A small image classifier, trained from scratch: activation quick_gelu.
Rows from block 7 of a small image classifier, named by matrix and row number. Rows with one number within an expert belong to one neuron, the router's apart. Each number is 500 + 40 x the weight over its row's rms, rounded and kept within 0 to 999. All counts start at 0. Numbers have three digits each. After the name is the row's rms in percent of the matrix's.
Before each expert's rows are labels from the 100 images, of 14976, where the router gives the expert most weight on average: "top examples" is what is common among them; "lies over" is the class under the peak. Only what is clearly more common there than usual is listed. The data: simulated stained blood smears.
# router: router (model.blocks.7.mlp.router.weight, 8x384, trained with AdamW), inputs 0-95
# up: expert up (model.blocks.7.mlp.up, 8x96x384), inputs 0-95
# down: expert down (model.blocks.7.mlp.down, 8x384x96, transposed), outputs 0-95

# expert 1
top examples: kidney-shaped nucleus
lies over: large cell
router.1 111:459533521491580499500420455434519500523514535449561549495495491572439445487514564515507474462573576519499538496525506537528425574510466477485479509407508471504490490538439540467514531484487479503509486512554464463429473420490457457531522503562465425449466502504438511501498554585476532526
up.0 088:462457478458526485525465474468475448489454463498482510537520556547461589520464528466495475512516514560413452498433484471507487498536476477508526491488521526488530507441468533557496507513582436559553481503511445538500466546524496537461502555491514510463543429558461537607475466517440578461
down.0 090:460563453517585508497520471524511516466565498457538476541538562566482557581517438442498520515483477448532579522509576485518575500458500583492489446518480495508434507491522481520559444501471446493511475522421526490531491481566494462514487498508480491521563507525484548424408532534575501461
up.1 104:524581532580519502528484493548484519558536495469604476498461504536516482495474527497492512557588516500473517489483467558506484475510453545466490485521468503463526512517476545494525549474436508528531571481532478535485453526538479516433475458501480491530479526502509518461551487445515476430
down.1 089:500508465531454516545471460491480519456461481494531481518472512414453504428561479545476484519466436528489480465582492559491516470517499512486496494497521435546507567414514512520498592473559538583452476518417478527509496552496557445558454543488444522442447526571432485520557479473578479552
up.2 115:550547562448540534493494497508540559470519511410474498537425500521498500571504477525489525516443450532454567466512529474491528517533484476509492493526523502466551501531569465443539485433546549552471429453529485474547521451560536474455517439457508484431479525528477561477527438540521553546
down.2 119:470485562468489478558411591544465493485496493514488451443491535489457503565515507503445481493464462461491482564442554486486551601520518467433512477494525497453495487509453559522514465490532477500519483459454472502524556517507486457484488446494461570505511394464498527520491518458464483546
up.3 107:599532540515539583428487488530470520419500449473530545433486469502517398523519502476489524503413527487489431521465525492455521568505489523570552423508421512453540516467553547526453448516500442525522535538467526500557530513525549508460524431460468507540452518463581501510551552504513470545
down.3 110:501520518491457606509564485545453530489518485485463519522493507467452531518498481546528488560506587528546447506458520595511551545507559423517429521522489487435463497510493540491488408411486470484555510436502489472513471488435523474533559472512495476519475514545442484469520531529430564567
up.4 093:491573452474565419491427567541511425515465471533479509536426492511487549495572489493536507465536529489540538491520533520503515460444446473571503517506551529490521447523483462480458488527457401461471574505451492511498537560549479524514449424537520484442439524462525484416517523504448543487
down.4 093:520519477503536488489470587416453529465473493530518524528601485492531465530515455499570492496524503422533401496471411499508595455474470502530530505539517536557509485513529512560455508522589538560534583475471480542469467523445486480450535454453597564500487475515433516494573502533511488513
up.5 106:439428536514455505544479471524530473587528423556434532458514470507530520587490547507551597416551532470501505482513476416484428547465422460534566454545499521441515517498432549538421447452538592523514501440494529446514449541515458520476556495523463461497530501504502480543477507504502526578
down.5 100:505473504465554508552453492459557494517467552476517508504465551564540454445493453466512479449547536483534556469509524487541533514482516532477491476425454432522474504521554486432540541539497463500410486495526586475526551519491530537433496473520561502559507496433498517471546484523496456455
up.6 110:457423515489470482553479523507522461484525527498521550475485454508495504532494460552514478567522507540456461387430520602521469469491441411449509479520501493513525487499454481457493507589526538499491478397470569479438452463535553494527462527594512536558561518478501507479515523524553531563
down.6 105:521488541513489532438503515491518507466463554521454439502513474449487556471512529585481459473550480503585484517448485535566506430525543507512484556529541503475519493468471526504525465500462480460601601457489560518482513472426453531473489575445532503536518455443482498427514449500491542475
up.7 102:433446564467500528544428538552486529565530478542516520427523469471458568486583537447404478493471490544428529430512472496512447539513524488444533507546503474533464505457487483596528488537524548471547419471559515523440443508521472462586482485496530473506493507499459558546520477507488558524
down.7 107:404484525492502418480510512553481465462466505544514483455561487474475495503461484533506488503453462464457526465473500585602468527452433491423449524419493513482535510543521495471528499506525465455524483429447505525515518425527539516548500494507413480490430445555484500495527541481490448422
up.8 105:511491499455466546434486489459493508473522506607518489408461538480478456458521540574531468511493559469519549514425566509487470485475576506597475515565507497451584540538489524493522501487504529483518426475492471470511461520544551530417523522443480466530427483507558407482429486499471473503
down.8 107:495469504424518520544494465433514506530492526424494481453537527461533538548415539473525373518533456506533469426399466520435502460453477490401472457490487493418526503487513490547486520430392496461533565512501495460465523477481477518465528534561477535555565459492498478533550484493515533460
up.9 091:518436464507552547578479518442544557548434453519503541490521526566482488493442485451519504500530494518465432456476452487534530460482537519517548436441450495523522500523448583470448425536469487482522509488522527467511556583496546498484519475543430532484572480498441495504540533550491528562
down.9 098:550536561571454516445494462490495476483490507488459505524488535456425530513466606489500510455493460497546482571467495492504482474479552506491436541515495541480542506551518518510496501509535429457463474520424544497537474544519457570514506567480473445396506560517602461537435546481569505502

# expert 3
top examples: crowded; kidney-shaped nucleus
lies over: small cell
router.3 099:552436537512472532547514494485549561504516481552441550469490509389508618523476496446565458534456505471514593527458505472453550494526524510467489531550538526443543490459514463477478515487510556467549486550517517497437579549563483538414558516468542566557523547544582504451484423488479457553
up.4 137:495518462508456512473540455499464536507441482406486471429470535499523494525425401459478522480523522500487525576444448529489503528515571503463546488518455527442475526512483501529421527499563561449479484541499517536519527497555597495438519549431500481522528478539567519429442477490485518509
down.4 132:492467543544469515543431510508483517520488503514481489533527523525518540672407471446484480428455427485512499461466536465511556515525488511496544534483449536489501522529428527511496508482483543477456559547518480499465600534485453459533581486512480497561551505467470485471513473470477482523
up.5 097:452464538459514484459475567449533463500545497484535509535446479578506475466396535519559521501605467526470504491475553535484401517456442492520532417531472481526566504553517552544523466471488497399445443473551533432524564490462489463515550475476448476498573502425498485563525507565510540506
down.5 098:565510490518550524509473504553520528571534474536565499472411515477547458469510498497455514490447481489414495433542496456508549575483507514485484503445517518529472448498474499472536523531436483491533569500516467480448524483501524511489476494577490433517492537517403451529544496499461490498
up.6 083:516446450462545526484484469456505493468499508479411475479556509480537452495464478558433439513473520511491544572442500482527425540536439515534483416491481515452507537463525474503446484515533490501479525414527513576494485467540525448499442471579485499496473494491513521562530547477483531501
down.6 091:435460580474508551492415460564456544509542436429512495518430479504513542473540496502525502564490520532452547502485493546543426515551484501459516449555484470493503530505475479548495536530493530488470440440475512509578523479531433456522467552488500466496486546522524458514483424504479450523
up.7 099:496594555560556600487564494512477522455545400479455509466434528480467352473546532609522465529505494454500542501553488527518549479470497443575487481522557460555487525499525494533472423462546477442571535484519506468521475477564497463469490442498579499561519449476507575452449475555540482538
down.7 097:419469544479514508442524501475501552459493502488467501489446546473449452451443400549500479496470468473452519434501451593488468481534546491443435600450478427487481522490532541579532513544466450450524486534534497468581487460490484562431497484495515541556427492504508509506483560469487482537
up.8 106:506494494457530494451472515471499506582454466496502423445564472502535575609482553493493463507464424523460448465504473492455451487508525496505511550511535514446472533459416533516471498549507496405481493475515514545506469464446514502449490499543540538514479469504585474571476557476461477481
down.8 111:473532495519510542527559404438540458474488470472550488509488413474491443474437557493493513581515552505501506570458547532547488463548580490524470463510556475422458503450489499439525529524472460571486491557498524556513494476470496508466476571460509538484522523513501556459523533451500479488
up.9 092:519548574533529506546584562482484439511527396505492536500502433428539533592572521528519537461447499540571514445533478502437441508522463496477516528482559493407484551514573525469478560479472577581492524519509525514491421540487506530462467524486507458460541460488523525424528537450448502548
down.9 094:521525467569429551520447510352537469471453571526580502524564514504546490513523532572494498479490531471393472473501483467491441519533463476513479521544483554448470479534484471541543517472476520529472555461515452404469521442481460520446412531495449494442507496501500490426462497516503502509
up.10 103:551484525557545489489488433530510467513514518443434532488576449493485516604517535530514499559501461510484560555452461470514466472491482515457492545505509550506498483543465477522510532464512518494527524517542458467494469530509466537461526466513494498547509463458457541519476487431427546521
down.10 102:544546548514510494497478410532482542588490476541492457520496516481569524552516442567609524511474526555502457528450568435513398511478541531445530484484500537518510496512536556485454496501478438491490480491396518481503495467493540537467493498517542540512499519486488475532550534520491457412
up.11 077:500466463470520540548464470521528461539605407532406478568481571486507576485508445498513525460526461495450449495474517504557599484555549514492480480572463512487513493508485432586493510543522540554459491451461493553500551543540510442426448542532587544513478513507500472497523507460522497474
down.11 091:506523506577521455464434530479513458454500484502520563550478517519481474534540517525530461483485516426484477597529529457559437436502552518467546540518531481466526585520473533557475532473493512482569534457477463456481525427537559515423505520541498520483520481480491501551536509487461519535
up.12 105:496533443503513463513428468533559546445443473452517589475473461542477456460535495594447462485534499427480528543420480525533477476477605493503550504542512500495408484457487477524526538482529516564514499518489503515556550545572503452466446560480518452507518472529544617487463432522543561561
down.12 099:454454498501504548502547456490469497493500479524481524501501527434464535514461438538498519545431507476505481495499562432514482462536532511478507466483540525494542521502522594421490529558456537543502480480517522444475574605448511519516535515535488467548391467449520552464500539458534507471
up.13 088:430476489422480499558426483534462528464506464539505458507568514518523445517446480487540519474474530383505571507572482498578515561461489573500479487492475476499505501467564495431470489431511571523549445545470563460498482566526471524522512481458494439480467538477446475483526455535441498548
down.13 095:568452420562589532535490501546521458466576536503464483506527541506511557537519422475574466449491510430453414468467516395513453489560551487531500501504538496456616513493547516531462456576456492447513480486564530497471581483549489531470471512519446477525434472506499539548527532531422476509

# expert 6
top examples: no large cell; crowded; target cells; small cells: discs
lies over: small cell
router.6 092:538470461484524486431542481581531520548567504501557439618533501539507468543475464479516462507506494487479445459469435468526511490497514477556505500542545533472525596445485535506519529536430431508457547406518508473510530447534541501558512472543542511537482492425493524535460567578477515452
up.0 103:482541521525526516415495492538486498494415476490539519558447500535471438502527464490455516504542455511494510539442484510517582541484587481555481526440491487502475489402505521454550526529511444504482435447521485453553482498438550540549456528458596527552497428478466526515512512548484466520
down.0 102:496514486502525528545542477524535524436513527543533563440469512491474401528514491412471550501496556514511555575466458521507473500499471507430478500429542459449531516557510477575429534515473493519554517498429510469545486497487502511517511510455542559543442494526442508548499534493533469468
up.1 117:479505513597568409503558457446541502508469502469545460519498478530486517567562515552439502419463499488517456436519454560498372497514436552518473557515508456393541458498464485471531519504493430426458511471509502528504494494464456446508508486477541454596477460523510452570517483517524542500
down.1 108:435414548456501515439523517491436511544475486502491507490496498512454565509487576483469438588521488541553492513500512447528499450452433532470505439479447552516531503516519463547531494483529484444512508438457437487412463532537505571541497474573518520465495509495485586501521549543493505472
up.2 098:415462435554475503536516445555496511557505549555501517545566456486509544509482474523486485489536544514544581532472546492511492571524453523534476553473452462484484626453446395475485464470523547561539464475498523479513421504492496512536503524489479483445446526485462534448436464549478484490
down.2 098:502539509422562450556522455476573477415555537476487575506502566519484475477439511439473402456509561506473460443521537547488520454435462464476562423585510473517546468506559577587545465427507485474551480576454548525516507530464455444515558472496533493447420574527483497489483570404511519558
up.3 143:560533530523497534495493595458495480430484501520483485550533508544534475490578517562522485540492483496507520496556512461427490492482563501472578554494547472576473469476560482581487492512488487496478505498499428496524437495478499523492476470535524493468473514384488488534466547536543481468
down.3 128:528485462468494534520506495505521461496511542466479616507439496529402467534516476470497488511527554509506453474546541516565546452462484528468490508534475478516496473503401491471453483489425483478524525472486522443459466556491489515473509527557561440628504572428463526561497459511595482528
up.4 094:559482534496501548499550504513514471495488494488451497522497482431448525532473488512488553589426473496521509490452531521404523554437489465472540496540491482471542522530505483482560489489546539500498610480543520484562454554504493427571530542480525460429530516488500464437518543490464566500
down.4 096:439518519476462446487504539425526533552482485520541534466509522467545488471539461582441524493530511471536512483509530419433463544493503472532535462473526495470483469431533497456448510494529494473511446470577451481536472510479498531460449433497503464549468495493414574444466486491535499491
up.5 108:482558446566534501521456488496545520488441540542568547530483518506505535610487510467472411477482577488485462544497445486562461556480538538558504560407479595486551475500492526556502497497583449530436505444484509556521476460470549468464522504446508482552410532540529511517502481533506465594
down.5 101:495440420495541487501472458477455441512520523501466480541521501533538530485465539480530478526514494530526511454487450503571466535537427487523512448492557513534492568534528505504516547525496528572486528494471496501526528555419460511415437507505530523526525464505500510520505515449445484458
up.6 112:453500490566466436512500435543494460497542473585536469554487561524426512544465498479523516571434448587513468530530533539501461499556442484476509511547451456509459568450500517519512481529523490494504562469528461472501424506565508534538521523455452431432392528476382584495534520437455524482
down.6 108:603519490488532444469482517547507458487496513480523516441593526490522512523519421490460490460486461448497519549505516462403475455435508434605485497450541564514520451498572504564487503511532399545534461462526498531512508484512521508428447481491572527503487471508534549451448535527477499475
up.7 105:526422553521499570570431541492522515478427527449583508568526582493475522443527504522476534542509496447504464546533471486461532451545479488524527473550502510521623525530510478513392530523496522498513505553547508460474490564527533473498440423475554513526563468502480507505548511505480537499
down.7 100:534473466565543520471478479496394428535548622548560485574529492546507463523619522488487544530491541519441526560484447469514538466517493531532466525531507482491524488480442511451507562479462470482533521417505457458425523418452455485417485486546501547484460432517525483476537518506558532525
up.8 091:436603499491439475448502476482540516474454460527413557508594528512492499534474484577476476451515486474470487497515499513548466467504534506470533558493425499538406486522499510493492435511564524484534464540548488545475503501521565534478480462497496518550449598561581512471493507496548501458
down.8 095:514553495540503464497499519514493453513474469553516497517521486526548440479473479568467546488541362526484453494489507487479505439447496433461488495510506587514486560482521537504495447496555457526512468457423517449484516468464580501482497471473485536519527484462401480481510542579533476449
up.9 132:635476546528493507477479503572511440450583473541510506453498529430471476536552495444546501497500520525508462515464564469515455446513413417491553521518483459522597532542455451489462478529456528496510504448485413527510524443487459494498452522488460506567453469453500517536451459497459541422
down.9 120:420545522485491450502467540574467526534560525559528490503541456519479577429442481556452444531425472476441459558542472552466478425562509513535496491527513515576524615548552507508511477536450477416521481433493531538548470584577505463483532495485508478482513493504503437465507489605544516435